Weights of a small audio-text matching model.
Model: 25.2M parameters, log mel input, encoder norm layernorm, encoder activation silu, encoder num experts 16, encoder layers 12, encoder width 192, fusion encoder layers 8, fusion encoder moe top_k, fusion encoder num experts 16.
Training: adamw at rate 0.001, 6400 steps, batches of 256.
Data: trained on simulated sounds of rotating machines with and without faults, 39062 training examples, 41.9 epochs.
Rows from block 3 of the fusion encoder, named by matrix and row number. Each number is 200 + 40 x the weight over its row's rms, rounded and kept within 0 to 999. All counts start at 0. After the name is the row's rms in percent of the matrix's.
# q: cross-attention query (fusion_encoder.blocks.3.cross_attn.q.weight, 256x256), inputs 52-103
q.11,095,169,99,154,248,143,129,220,210,189,130,160,180,190,220,142,152,223,187,137,208,171,204,200,222,215,164,181,217,197,176,211,120,197,200,219,188,183,193,194,143,217,222,287,238,193,179,304,138,245,176,165,249
q.12,107,151,105,199,208,112,133,170,229,199,164,216,187,187,218,165,236,174,154,219,142,178,168,214,233,229,190,178,173,161,153,220,205,219,246,251,144,153,233,176,238,210,246,231,169,196,208,255,225,165,222,200,206
q.13,087,207,230,169,255,178,245,286,243,163,188,189,198,150,258,196,222,176,126,272,144,237,185,264,193,151,196,175,236,175,233,178,207,232,162,269,179,279,256,161,240,167,232,202,243,229,186,188,202,241,232,183,235
q.14,091,198,221,162,231,212,188,244,213,146,121,176,188,145,205,113,225,228,179,178,240,160,228,181,201,228,170,182,242,224,214,167,136,197,259,246,212,229,193,164,186,162,201,239,216,167,151,208,173,211,179,192,221
q.15,087,297,195,209,273,177,222,264,194,98,118,218,166,222,249,204,173,170,163,188,174,191,187,192,210,164,140,189,111,182,220,154,235,239,150,172,212,206,213,212,186,227,218,217,141,177,254,220,206,299,214,237,201
q.16,089,174,170,168,253,232,207,227,175,148,227,163,215,254,226,227,147,151,236,181,247,169,222,185,177,111,192,211,179,222,196,131,202,188,145,232,195,295,239,194,182,201,182,157,195,232,239,142,215,270,180,172,228
q.17,091,271,150,145,200,160,174,206,240,212,151,196,206,161,234,171,253,176,96,196,190,163,167,213,230,173,115,178,190,198,193,146,140,204,238,266,211,218,170,182,173,227,176,242,185,204,198,221,179,169,205,222,168
q.18,095,161,185,264,265,151,169,222,196,181,252,182,168,154,234,249,278,172,153,208,268,198,222,115,194,146,172,150,243,197,203,210,176,221,211,286,177,181,196,215,207,214,199,230,234,218,291,266,149,247,220,192,260
q.19,099,167,173,244,163,218,236,210,116,230,240,239,179,185,177,204,182,244,211,192,242,134,218,155,187,263,172,255,197,239,177,201,230,212,245,177,213,125,169,257,187,203,235,241,166,274,243,215,128,200,183,213,179
q.20,103,233,195,201,184,239,221,226,215,141,207,205,265,225,196,217,152,181,219,232,162,242,208,262,228,187,225,185,303,163,185,177,233,180,160,191,226,230,169,192,173,158,223,182,233,221,126,114,247,232,254,239,207
q.21,106,154,256,224,176,285,178,229,160,160,222,215,199,241,211,199,143,152,239,217,230,212,185,235,236,173,228,240,207,212,219,140,269,189,156,202,179,261,281,230,233,153,256,183,163,215,186,143,205,223,209,200,289
q.22,110,255,210,173,185,204,242,245,181,211,172,174,233,241,212,176,109,115,207,232,184,254,198,303,170,152,206,180,264,221,241,210,206,227,128,176,168,233,200,157,124,155,189,221,233,158,130,138,266,130,154,233,225
q.23,092,196,202,167,208,217,227,239,207,178,273,148,188,205,232,224,204,213,283,190,185,188,276,203,153,127,261,189,249,188,277,212,214,244,204,247,169,259,228,167,197,210,155,212,187,248,227,209,152,210,235,197,254
q.24,099,239,289,213,196,253,286,260,166,180,211,194,228,257,241,183,148,219,208,227,200,272,252,192,183,156,198,172,233,172,223,172,277,230,148,139,191,260,213,216,176,194,231,206,175,178,178,117,228,213,171,285,188
q.25,098,153,190,212,132,247,201,132,208,250,265,250,286,188,242,165,194,194,189,203,200,256,191,224,198,162,283,245,225,164,169,229,198,205,139,130,138,200,192,180,203,181,210,176,200,257,203,129,215,183,223,145,183
q.26,090,237,203,170,202,185,222,167,222,250,153,188,237,246,163,226,302,166,212,248,221,227,217,231,230,166,275,191,229,151,219,196,174,169,128,229,172,266,221,204,191,146,161,165,269,192,152,214,219,199,189,144,231
q.27,086,184,208,237,152,196,245,184,230,175,209,200,211,286,202,172,154,160,222,250,119,221,156,246,212,162,169,142,116,146,238,211,191,241,183,134,187,152,153,213,189,180,196,98,138,171,202,187,270,150,251,264,218
q.28,110,144,192,217,191,199,117,161,224,245,277,180,205,180,186,276,231,191,141,112,224,174,248,118,265,218,188,246,260,154,179,306,139,155,152,244,138,197,180,243,207,192,225,177,208,232,244,206,171,158,222,115,149
q.29,076,174,130,204,159,160,162,245,199,220,274,244,197,202,174,162,238,195,195,149,167,222,182,246,211,265,182,146,165,162,197,219,226,209,143,155,125,201,203,246,179,157,182,235,175,215,209,239,297,189,228,204,117
q.30,090,199,217,157,185,213,183,151,260,132,136,178,197,253,233,132,207,140,183,185,138,254,188,268,253,158,115,150,219,210,215,218,85,207,198,201,227,182,166,180,282,238,197,182,173,238,205,152,232,137,190,232,228
q.31,089,172,192,197,130,218,153,192,265,231,177,179,234,166,93,230,246,155,204,172,188,202,248,143,175,214,190,196,196,173,164,230,116,196,210,229,279,238,191,208,244,206,242,246,200,200,203,181,168,208,170,176,140
q.32,107,233,219,204,170,235,247,251,187,224,187,218,197,208,225,133,167,196,232,185,163,258,197,283,208,78,193,194,225,154,187,146,207,159,170,207,169,242,220,191,208,207,238,203,262,229,95,89,211,267,189,209,234
q.33,102,204,149,208,218,152,126,178,241,219,217,193,139,131,212,251,194,178,192,208,260,130,195,193,179,278,77,229,196,185,123,211,150,191,251,174,184,185,149,232,205,196,214,215,228,192,219,303,126,196,193,193,144
q.34,091,164,182,160,178,131,212,180,220,97,183,218,231,200,255,138,142,177,104,239,140,201,143,215,239,193,188,201,217,172,192,234,163,227,174,212,215,219,156,219,232,170,215,176,203,158,161,199,250,127,235,184,182
q.35,095,113,126,99,219,168,218,175,218,212,212,235,147,179,220,212,203,183,191,192,212,171,169,163,198,231,212,258,208,204,193,234,194,199,299,223,205,186,147,235,163,186,200,235,228,178,278,280,141,197,166,219,174
q.36,107,204,136,228,238,149,177,125,246,207,237,198,164,204,147,216,272,237,176,185,233,135,177,128,172,250,120,241,144,205,150,203,161,156,232,242,226,84,167,200,169,231,141,263,225,181,234,265,190,149,188,211,214
q.37,105,187,178,156,242,128,183,190,239,219,192,209,172,131,175,165,220,206,209,160,182,194,215,144,181,179,175,222,179,144,233,271,179,172,230,220,214,171,209,223,201,230,184,261,237,193,255,220,201,189,214,204,245
q.38,113,221,229,196,231,246,272,256,134,163,224,196,214,256,223,223,163,215,270,240,198,192,201,275,180,178,253,197,240,246,228,162,321,195,191,231,194,210,172,176,200,191,200,106,125,202,186,105,200,197,242,280,250
q.39,100,219,169,226,223,140,103,122,258,175,238,174,174,157,174,178,275,198,148,155,208,141,213,203,214,194,180,220,240,210,168,210,99,204,225,192,227,192,202,221,219,196,185,231,243,215,243,259,226,195,280,175,208
q.40,096,273,97,139,167,204,153,221,214,140,173,214,227,157,140,164,156,163,153,167,283,198,192,198,271,188,207,199,212,126,202,191,132,278,127,277,206,196,161,238,176,230,218,261,226,140,251,283,169,177,224,190,204
q.41,103,168,151,130,221,136,180,222,283,187,233,201,229,157,185,159,212,167,166,239,183,203,120,186,224,131,150,176,250,179,182,208,136,168,149,233,177,196,225,136,220,253,236,194,242,204,181,200,214,154,320,153,244
q.42,098,190,228,186,192,269,204,272,111,255,198,245,245,228,255,221,120,167,209,256,209,178,183,232,168,160,283,255,161,232,257,175,213,211,182,161,126,274,236,265,172,178,199,217,218,226,119,169,175,217,174,186,290
q.43,101,238,143,175,237,121,172,188,270,152,148,201,171,154,179,144,262,205,171,223,100,219,169,193,240,261,176,181,211,208,188,225,174,137,256,217,252,178,177,173,230,242,177,269,204,198,246,231,226,193,216,181,146
q.44,109,205,154,163,221,194,133,201,260,164,203,183,168,98,150,212,304,208,183,180,130,171,220,170,185,224,223,188,189,199,190,241,147,196,235,247,229,145,231,167,196,253,287,249,212,232,238,250,160,155,206,199,204
q.45,094,218,256,209,166,180,171,137,266,161,255,234,226,206,220,165,171,180,204,197,199,305,203,192,218,178,217,221,154,200,248,205,210,153,197,164,153,207,232,229,227,183,224,177,134,156,165,192,231,184,211,163,186
q.46,099,288,155,183,187,154,130,156,264,138,175,185,165,161,220,130,241,163,139,188,184,184,185,157,266,243,109,133,194,257,215,201,144,132,263,230,245,165,213,161,149,224,221,200,220,215,161,221,223,173,198,193,184
q.47,092,263,282,132,179,209,248,222,174,157,173,236,199,252,281,142,159,197,225,212,245,241,278,167,253,118,160,159,221,176,235,184,245,264,259,182,238,201,224,220,147,187,173,211,159,233,186,146,176,198,221,239,226
q.48,088,252,197,141,191,229,128,186,213,227,159,179,190,183,227,108,138,191,198,148,190,265,198,186,250,145,166,201,160,152,184,189,179,203,202,235,227,223,229,216,173,206,235,192,238,225,215,206,185,164,197,195,158
q.49,095,220,188,190,222,155,108,160,283,282,204,187,215,218,124,190,198,151,189,239,132,151,230,177,237,224,138,155,197,231,162,221,166,164,202,243,176,145,169,150,229,188,166,196,233,160,222,189,237,198,253,237,163
q.50,100,179,123,177,148,136,127,160,246,196,179,162,199,160,219,153,265,183,172,168,211,141,199,205,171,229,225,193,143,284,164,253,149,253,214,207,169,176,179,182,205,159,190,256,142,181,217,220,216,171,199,187,169
q.51,091,173,178,250,126,250,223,91,176,276,209,205,200,196,192,191,202,213,252,227,259,189,229,127,184,195,230,265,226,194,201,154,208,167,213,139,225,216,200,282,225,252,108,152,249,191,156,191,190,217,148,189,204
q.52,104,227,182,90,266,170,162,183,268,215,197,198,145,196,226,171,199,184,167,195,121,181,236,183,211,239,138,150,173,217,176,188,205,126,204,190,265,210,197,121,228,253,222,278,198,239,144,200,241,222,216,126,206
q.53,080,236,228,227,158,264,177,140,174,264,211,166,239,178,190,236,182,191,158,161,166,248,212,260,175,204,140,146,153,161,149,173,199,209,113,147,151,222,179,199,226,147,166,127,232,190,162,175,197,148,247,205,264
q.54,102,166,192,238,185,268,211,204,151,209,206,219,174,274,277,167,213,211,295,197,302,215,229,213,193,253,230,199,145,210,189,146,256,260,230,195,207,195,209,192,216,161,210,177,150,170,140,192,224,258,159,294,224
q.55,090,158,173,158,201,110,203,142,268,164,193,206,169,191,270,219,261,246,208,117,233,208,212,186,191,205,194,226,207,132,217,255,193,206,198,226,239,181,165,301,220,222,210,161,165,241,189,214,134,187,187,157,228
q.56,096,175,219,200,133,152,185,104,286,237,210,212,175,249,86,223,213,206,224,188,283,225,181,163,198,254,161,236,268,216,175,261,218,198,170,161,139,193,198,191,212,192,190,227,221,214,206,191,237,152,190,158,162
q.57,095,169,192,189,258,174,198,224,234,176,163,181,195,190,230,178,197,232,187,179,162,186,223,181,232,210,232,187,164,175,246,172,201,194,303,249,215,145,209,137,189,212,183,230,268,150,239,293,129,218,195,209,202
q.58,082,118,192,225,224,216,260,204,126,220,209,249,186,182,205,278,207,204,241,240,227,202,169,175,107,197,225,227,148,237,217,110,203,169,237,228,196,253,221,217,275,203,208,133,229,236,218,210,170,86,203,190,166
q.59,098,227,134,189,266,181,168,169,262,157,207,172,178,179,211,155,226,211,177,247,206,202,230,161,202,235,182,137,177,192,184,237,199,130,209,243,273,156,185,205,191,227,230,294,168,171,215,323,173,174,138,111,177
q.60,101,182,230,239,234,255,187,230,147,249,165,172,210,227,238,246,201,166,190,223,168,230,166,196,206,202,185,231,238,263,189,242,233,235,172,198,190,263,273,177,261,167,263,124,246,173,181,121,218,238,173,233,189
q.61,097,198,152,151,289,138,139,212,290,152,206,140,196,156,187,240,256,177,117,191,206,223,183,195,181,187,183,192,172,198,190,198,209,199,258,203,181,125,264,108,181,248,219,226,223,144,268,235,130,180,198,208,217
q.62,088,206,165,204,188,190,150,189,228,128,211,227,275,154,182,150,271,150,127,181,200,222,241,207,142,208,208,167,208,194,208,263,137,137,164,199,243,148,198,199,208,292,254,203,137,156,158,228,182,160,231,177,233
q.63,103,210,134,102,169,98,189,253,241,212,199,194,164,143,158,173,218,194,162,213,164,215,154,157,247,171,157,163,223,184,274,264,159,140,187,197,248,152,191,117,174,259,199,231,212,221,202,244,236,178,250,126,187
q.64,102,208,245,180,200,174,224,227,176,242,178,202,241,187,188,113,168,188,122,221,212,228,241,148,281,211,169,144,305,112,170,231,173,240,103,258,200,159,259,146,234,192,259,250,125,258,145,250,240,224,270,245,208
q.65,102,251,197,161,217,160,228,211,217,183,172,213,212,195,183,183,241,123,83,164,214,143,245,205,240,194,260,161,259,259,141,135,173,191,186,240,171,169,303,165,218,128,233,220,188,161,173,128,274,205,178,167,215
q.66,103,170,239,236,177,262,238,183,142,255,227,201,221,236,254,206,226,201,300,167,237,185,132,199,163,190,185,251,148,203,228,202,268,216,157,170,153,205,207,185,149,247,209,191,176,241,208,259,69,244,225,195,234
q.67,109,281,201,170,212,266,220,216,200,199,179,112,175,270,208,213,188,236,263,123,183,170,250,209,195,191,155,195,109,289,133,173,246,173,139,211,212,196,233,237,225,239,300,222,242,202,246,182,215,218,235,204,215
q.68,096,178,223,269,243,255,236,161,172,287,188,197,243,197,256,259,208,213,260,195,230,209,195,202,151,216,147,198,152,153,173,290,245,220,158,170,154,186,232,199,241,148,203,152,199,257,253,199,79,208,214,215,232
q.69,103,196,182,153,222,159,120,172,195,194,164,270,199,177,90,222,203,192,161,222,227,271,199,220,140,226,216,213,209,147,246,189,207,222,221,203,229,156,206,173,148,159,210,199,118,155,203,185,236,206,197,205,141
q.70,090,245,196,187,199,223,237,244,187,217,138,165,161,220,183,244,217,217,227,223,178,175,129,133,151,239,136,254,255,242,229,105,240,192,177,165,168,146,264,118,160,180,171,175,245,189,256,240,255,177,249,203,174
q.71,098,111,196,187,242,187,146,212,204,191,222,177,210,207,203,173,162,205,264,209,196,197,215,194,165,186,182,207,172,149,179,261,160,181,238,183,287,190,134,233,166,202,163,241,224,191,214,213,154,164,234,229,193
q.72,091,126,223,205,158,204,153,150,230,236,201,227,199,172,229,164,152,247,245,207,213,187,255,233,210,226,159,183,221,187,200,213,116,133,197,204,291,219,181,221,171,164,237,246,167,216,231,233,180,103,235,198,188
q.73,093,225,137,147,214,165,154,238,219,193,178,216,227,129,116,172,243,186,180,195,120,174,205,214,199,201,214,200,204,181,240,153,170,188,226,195,233,184,177,168,253,215,212,187,171,151,209,192,316,155,215,185,139
q.74,103,164,228,197,252,148,171,197,219,227,256,279,207,158,132,124,195,156,176,210,185,221,159,226,173,197,230,176,263,195,258,256,208,216,172,202,243,154,134,237,145,146,200,157,169,180,202,200,245,185,189,187,167
q.75,094,234,190,227,170,223,223,175,151,158,196,224,216,239,208,224,186,252,255,183,129,169,206,235,177,215,251,139,215,206,181,118,217,222,217,179,216,217,163,176,149,235,229,184,309,214,230,172,138,221,211,228,206
q.76,101,140,235,193,158,218,224,159,211,274,238,242,210,245,273,172,251,171,226,195,277,221,227,223,218,166,187,166,208,156,275,310,210,198,86,226,204,165,258,215,230,129,217,240,190,277,174,185,205,161,236,191,189
q.77,105,135,175,171,251,225,156,193,217,169,195,161,188,196,225,140,208,195,246,221,216,236,211,182,186,194,195,226,215,163,146,298,226,253,242,179,226,148,136,186,125,236,185,186,198,284,144,246,161,206,137,192,195
q.78,091,183,241,228,226,155,172,158,202,230,203,236,151,131,181,191,230,168,138,317,160,236,177,191,134,193,218,247,280,183,207,194,220,189,240,196,239,167,174,239,133,211,153,200,130,249,150,174,266,170,143,156,182
q.79,100,220,230,239,190,246,263,206,152,223,241,224,260,247,324,190,169,215,198,201,220,167,157,192,118,215,209,278,271,246,156,151,207,136,198,183,160,251,230,193,218,192,177,167,236,160,192,159,155,236,221,190,169
q.80,110,275,185,201,214,154,192,265,222,154,166,292,204,232,223,207,155,202,123,146,219,206,227,234,176,178,223,163,266,260,177,102,173,212,181,185,179,202,263,194,242,173,262,149,168,132,281,166,278,176,162,123,186
q.81,088,214,177,223,116,196,182,294,226,171,151,96,152,210,165,192,210,259,217,173,227,219,189,238,219,181,182,187,240,241,185,184,189,202,185,239,223,234,182,192,117,244,242,218,182,147,276,172,180,171,177,222,142
q.82,096,264,226,162,194,198,188,194,215,157,207,266,188,164,170,153,164,166,190,208,193,216,231,199,237,185,228,182,262,248,233,135,193,198,200,270,181,195,237,197,198,153,214,210,168,201,154,141,332,219,279,217,230
q.83,089,125,170,206,198,153,193,129,156,238,217,224,171,156,156,190,260,169,139,280,184,216,136,167,233,194,204,183,188,182,234,192,171,212,185,253,209,85,154,229,207,173,181,202,164,225,169,219,231,192,207,133,183
q.84,102,227,130,155,189,169,167,186,208,131,163,180,223,216,132,142,219,144,151,222,121,264,232,154,256,191,217,156,322,266,171,168,160,212,250,207,204,98,208,204,179,215,196,232,204,192,178,159,269,221,149,207,185
q.85,087,122,249,148,254,218,239,126,168,208,232,207,93,202,130,181,205,105,238,299,215,192,127,213,186,202,209,242,145,137,241,281,223,174,229,169,221,219,177,213,274,165,149,158,219,266,241,184,199,191,214,148,186
q.86,100,196,232,217,127,181,178,172,225,216,230,293,237,207,248,223,287,117,163,175,245,240,184,211,199,168,208,215,271,170,248,255,141,134,139,218,159,174,232,196,257,102,219,278,208,217,213,179,199,126,202,186,200
q.87,095,157,174,225,153,264,243,203,158,192,177,42,145,262,255,297,144,264,224,175,278,154,203,234,151,244,226,193,175,215,239,236,218,193,214,174,171,180,248,216,173,229,207,147,255,212,166,204,142,245,139,202,183
q.88,097,242,118,161,193,143,212,275,218,154,139,181,200,205,238,172,194,175,137,221,78,223,210,138,199,145,169,181,241,248,212,176,163,188,184,224,162,131,183,197,148,212,251,209,240,145,249,169,252,245,251,104,195
q.89,100,173,228,210,175,160,165,164,188,261,263,253,217,159,173,131,227,179,91,173,140,197,158,191,235,144,250,140,226,236,167,195,170,197,141,255,186,182,180,161,220,159,202,213,149,210,182,177,180,202,286,192,207
q.90,100,202,240,207,172,274,189,185,166,223,204,139,130,262,219,264,195,254,314,205,225,206,204,191,219,215,166,221,85,218,236,172,198,230,237,127,213,217,192,263,195,248,186,208,275,203,294,232,104,169,178,241,204
q.91,100,232,199,200,145,149,159,250,243,264,213,192,175,199,153,200,232,170,128,252,154,172,223,214,261,183,164,114,205,185,214,195,153,201,196,233,190,200,233,182,190,132,249,175,166,173,227,140,316,211,161,127,180
q.92,115,136,162,193,174,187,168,152,231,279,221,200,193,142,157,267,227,212,299,213,217,176,146,229,167,213,219,274,114,119,269,272,260,185,152,193,223,163,232,225,194,151,155,225,229,226,232,228,138,164,178,199,186
q.93,094,227,122,212,225,151,235,242,185,199,175,245,196,212,231,177,145,182,168,162,212,218,213,202,220,153,235,136,237,174,219,146,103,263,202,261,155,148,267,179,244,188,307,198,185,198,214,172,289,261,211,155,126
q.94,103,164,177,229,259,185,209,141,220,185,227,265,224,185,215,178,208,189,141,232,152,208,178,179,216,194,210,219,247,208,173,198,156,251,234,185,221,173,167,252,283,151,184,149,184,207,170,181,256,223,249,138,202
q.95,096,158,206,189,197,221,230,214,235,198,148,173,154,237,169,352,234,220,255,153,270,200,201,222,158,160,214,174,165,182,182,197,161,234,207,217,217,235,275,218,152,216,191,271,197,178,232,175,97,194,133,275,131
q.96,113,198,256,238,185,160,218,231,200,211,165,267,184,203,194,220,206,228,192,172,235,250,217,173,162,169,221,184,237,247,235,126,164,181,168,203,151,259,263,172,279,188,251,176,221,179,237,183,248,198,233,158,180
q.97,099,201,196,146,167,177,167,163,164,202,221,170,220,274,174,162,189,235,279,221,234,226,267,204,231,211,144,187,150,209,160,209,175,259,197,241,218,180,127,169,193,188,230,257,210,161,193,212,190,200,172,275,220
q.98,096,217,187,127,161,235,251,237,238,174,147,107,213,217,218,200,169,174,194,209,232,265,165,190,155,256,154,252,142,185,191,247,271,203,266,189,229,204,159,205,142,229,274,193,266,207,246,211,155,224,174,179,185
q.99,091,267,187,206,117,170,195,242,278,140,162,230,182,213,201,177,178,199,201,203,172,225,209,241,247,221,266,217,256,188,185,159,184,231,253,291,121,234,271,162,152,185,277,210,202,224,176,133,182,196,236,189,137
q.100,099,208,167,187,176,194,226,237,189,172,136,218,292,197,160,159,198,179,142,152,191,256,224,235,198,216,209,187,277,257,138,148,139,179,207,249,189,142,221,216,200,166,215,173,175,181,177,161,293,191,181,132,244
q.101,096,176,116,159,256,104,160,134,148,185,188,284,189,130,175,139,215,166,156,270,266,240,210,176,249,147,286,123,215,124,261,247,193,185,124,220,208,125,109,212,229,194,238,195,109,194,202,218,252,179,185,207,204
q.102,093,208,182,132,226,89,196,241,216,152,176,257,204,165,175,183,248,130,108,182,171,172,200,225,215,204,229,174,252,206,208,125,194,219,261,190,193,162,210,98,202,201,197,184,125,166,135,151,264,178,192,163,210
q.103,099,134,230,227,197,229,243,190,168,208,226,151,202,242,213,192,189,239,185,89,166,175,217,213,143,180,183,164,204,260,168,154,253,223,229,179,178,264,229,219,243,283,204,183,255,177,198,209,177,158,176,188,277
q.104,095,154,258,230,162,178,246,190,179,247,272,133,219,263,261,258,158,173,308,194,212,208,210,135,196,158,186,175,156,178,237,254,246,253,239,154,197,194,234,158,195,207,240,179,280,228,218,260,160,179,167,228,186
q.105,101,195,223,249,191,267,220,191,161,139,184,161,141,196,208,293,173,223,228,215,237,166,184,218,134,218,180,290,133,168,243,211,222,232,215,115,222,299,165,197,193,211,150,155,244,183,241,257,142,264,208,236,154
q.106,104,169,194,160,257,128,212,222,273,167,199,234,185,181,218,245,199,85,91,212,208,250,228,240,220,214,229,151,264,140,201,157,167,214,150,248,167,145,225,123,196,201,194,189,129,196,200,162,328,180,172,176,167
q.107,098,151,251,211,275,177,209,165,164,235,183,327,267,180,220,237,244,206,253,179,239,246,188,210,224,160,261,176,223,222,206,221,247,193,151,247,166,218,230,162,242,156,159,207,149,193,196,235,197,167,193,217,254
q.108,094,158,228,253,222,229,219,224,181,182,193,235,201,248,232,184,159,226,263,197,207,189,219,165,117,181,226,193,117,228,196,172,258,231,214,139,184,284,242,221,226,254,203,169,206,208,216,180,201,192,191,184,212
q.109,093,208,164,218,208,138,169,165,235,297,230,241,144,243,205,206,220,148,185,187,265,232,229,173,170,234,274,221,220,107,223,198,175,192,173,223,246,188,206,251,242,162,185,210,131,239,168,147,236,184,220,163,214
q.110,095,255,169,231,189,91,217,220,231,173,243,243,220,230,172,120,212,138,100,185,158,185,215,245,192,176,278,178,252,226,194,137,180,160,198,237,168,185,192,172,248,175,187,249,148,152,172,134,291,227,218,163,165
q.111,102,134,203,226,202,215,160,162,155,264,271,207,221,166,262,191,216,232,262,262,213,191,147,157,178,223,199,156,147,159,210,265,212,220,181,241,240,143,142,203,183,213,142,194,168,244,181,204,214,204,199,222,174
q.112,095,176,133,197,219,186,188,225,234,234,98,186,206,120,153,159,158,152,83,206,211,246,224,164,243,194,221,169,221,189,257,143,206,214,177,204,170,228,199,157,246,137,173,187,194,128,185,166,315,166,180,149,157
q.113,090,322,195,231,171,194,171,261,196,139,148,215,212,198,203,192,226,196,197,145,210,146,243,253,242,127,297,154,223,258,141,177,209,200,184,223,153,217,259,145,216,265,283,249,181,171,192,162,217,191,232,250,227
q.114,105,262,135,163,192,169,189,208,278,181,169,269,154,230,161,199,183,161,166,216,194,195,220,199,197,184,211,158,234,237,173,166,169,288,218,203,154,192,224,210,221,173,237,206,177,179,198,192,366,222,213,176,214
q.115,104,214,216,213,218,181,218,186,256,217,174,251,169,166,112,175,238,137,187,257,218,222,173,184,120,200,224,189,241,230,248,146,182,223,171,184,126,196,289,201,196,126,214,223,136,148,197,195,282,149,195,203,227
q.116,094,191,239,212,199,189,192,214,165,238,193,279,173,194,159,137,210,129,165,212,197,195,202,155,203,108,180,239,210,212,280,170,219,129,184,241,236,144,231,189,283,181,193,194,195,146,162,244,257,134,207,247,199
q.117,093,221,112,210,195,174,208,208,214,232,205,221,218,158,158,143,214,192,100,129,168,188,196,188,220,222,183,158,206,260,268,203,147,187,170,252,173,178,177,232,200,119,216,238,144,172,168,171,302,212,282,144,204
q.118,094,260,174,229,274,166,186,220,203,159,129,167,313,164,228,123,164,194,140,118,166,195,250,248,247,171,252,151,227,234,208,121,151,183,153,257,224,171,205,224,235,254,238,207,214,205,192,155,223,216,209,161,173
q.119,093,147,227,184,184,129,108,195,182,202,242,193,123,155,95,182,205,232,178,247,235,192,258,251,207,195,122,264,234,165,222,220,181,171,222,231,231,98,212,256,130,135,188,220,154,180,162,180,232,183,211,229,185
q.120,101,244,165,217,201,172,239,265,248,188,222,188,194,171,128,145,176,189,90,145,173,182,226,236,281,193,219,154,281,205,159,164,148,235,202,216,190,203,225,140,228,192,261,209,184,162,207,126,255,220,173,166,214
q.121,102,224,241,278,204,183,278,186,216,177,194,209,189,210,217,191,148,177,216,205,151,168,143,272,244,144,249,235,215,214,199,117,172,150,184,190,202,231,231,154,265,190,199,131,185,137,227,219,214,231,208,219,209
q.122,104,162,220,145,307,151,174,172,197,231,268,251,203,134,194,155,248,160,184,273,254,204,138,178,189,200,176,209,160,122,231,256,257,152,209,198,192,158,115,200,271,191,205,203,120,246,164,215,175,185,189,191,267
q.123,095,162,183,163,210,122,156,201,215,156,196,139,168,192,185,106,224,241,165,174,176,197,223,172,262,206,230,185,220,213,224,215,204,225,223,221,264,102,107,216,185,213,226,276,172,237,153,211,198,197,175,157,209
q.124,098,255,165,168,234,240,197,190,167,228,188,328,177,242,226,160,223,192,161,186,162,163,259,135,202,215,189,151,254,184,223,184,184,182,196,191,220,171,216,191,236,147,214,220,126,183,178,175,316,196,206,175,210
q.125,090,137,258,266,149,234,172,160,172,263,230,241,193,231,201,189,180,238,257,189,195,188,190,163,213,182,161,240,140,214,223,230,251,177,191,184,210,295,168,198,185,215,168,187,180,184,221,248,130,191,173,293,205
q.126,091,201,229,149,172,151,152,250,239,104,187,229,232,183,205,197,188,177,145,188,209,155,224,210,241,209,242,150,266,272,157,158,145,192,188,250,190,221,198,189,207,209,210,249,164,124,209,107,243,209,225,173,258
q.127,094,214,199,250,205,291,248,238,224,146,142,135,215,193,231,222,164,197,241,180,258,183,158,208,207,190,188,263,273,192,138,164,230,178,225,115,258,248,220,184,104,232,147,165,236,135,268,223,148,167,226,196,242
q.128,093,234,213,119,171,213,206,193,125,142,203,158,225,179,226,280,134,234,189,169,213,233,217,206,212,190,126,136,152,221,159,202,210,229,299,139,267,158,116,204,228,186,180,215,152,202,185,203,228,198,217,174,242
q.129,123,205,255,253,179,165,240,187,192,205,198,172,144,266,200,151,263,186,157,209,255,272,217,163,231,151,251,184,152,177,233,172,134,179,221,231,180,191,283,187,157,170,240,181,162,220,180,184,237,231,172,255,145
q.130,118,263,121,183,247,188,249,221,194,219,179,228,260,141,206,207,190,250,244,170,204,163,238,201,173,188,215,250,229,244,177,167,201,294,216,139,199,228,177,233,243,146,163,245,272,196,221,252,166,173,271,157,206
q.131,117,221,151,235,224,219,197,170,200,232,189,201,254,126,212,219,241,223,205,257,157,157,139,197,202,220,211,211,197,197,200,167,190,203,230,180,272,177,103,216,242,199,87,232,261,214,183,297,178,191,165,144,174
q.132,111,170,311,176,219,185,182,140,188,168,201,202,170,212,250,237,197,176,172,188,239,234,211,220,240,162,233,164,166,206,276,218,259,181,178,212,155,189,235,188,219,238,251,133,78,196,238,193,166,225,206,223,201
q.133,093,258,163,135,180,192,207,143,194,179,174,142,164,229,162,205,220,205,323,208,253,270,217,210,227,143,225,211,215,232,144,236,230,152,187,147,183,221,167,249,130,171,225,132,166,188,198,183,145,273,264,186,193
q.134,108,243,121,204,235,240,240,229,188,235,128,190,198,166,173,225,226,277,258,204,237,152,211,159,147,215,229,252,201,272,183,137,260,230,241,156,205,195,185,216,236,161,199,161,237,212,191,248,149,206,235,115,201
q.135,092,174,192,224,315,173,239,220,117,187,261,269,272,142,200,211,185,184,196,150,194,205,173,197,183,170,228,154,176,121,230,208,306,153,174,174,268,189,224,174,248,213,174,134,159,230,253,269,157,183,217,177,222
q.136,083,248,265,183,166,191,240,181,198,193,206,187,236,283,242,230,170,202,234,192,243,226,266,172,196,220,163,175,169,142,248,227,229,186,153,210,121,210,206,159,236,216,254,196,236,240,266,213,155,277,205,239,178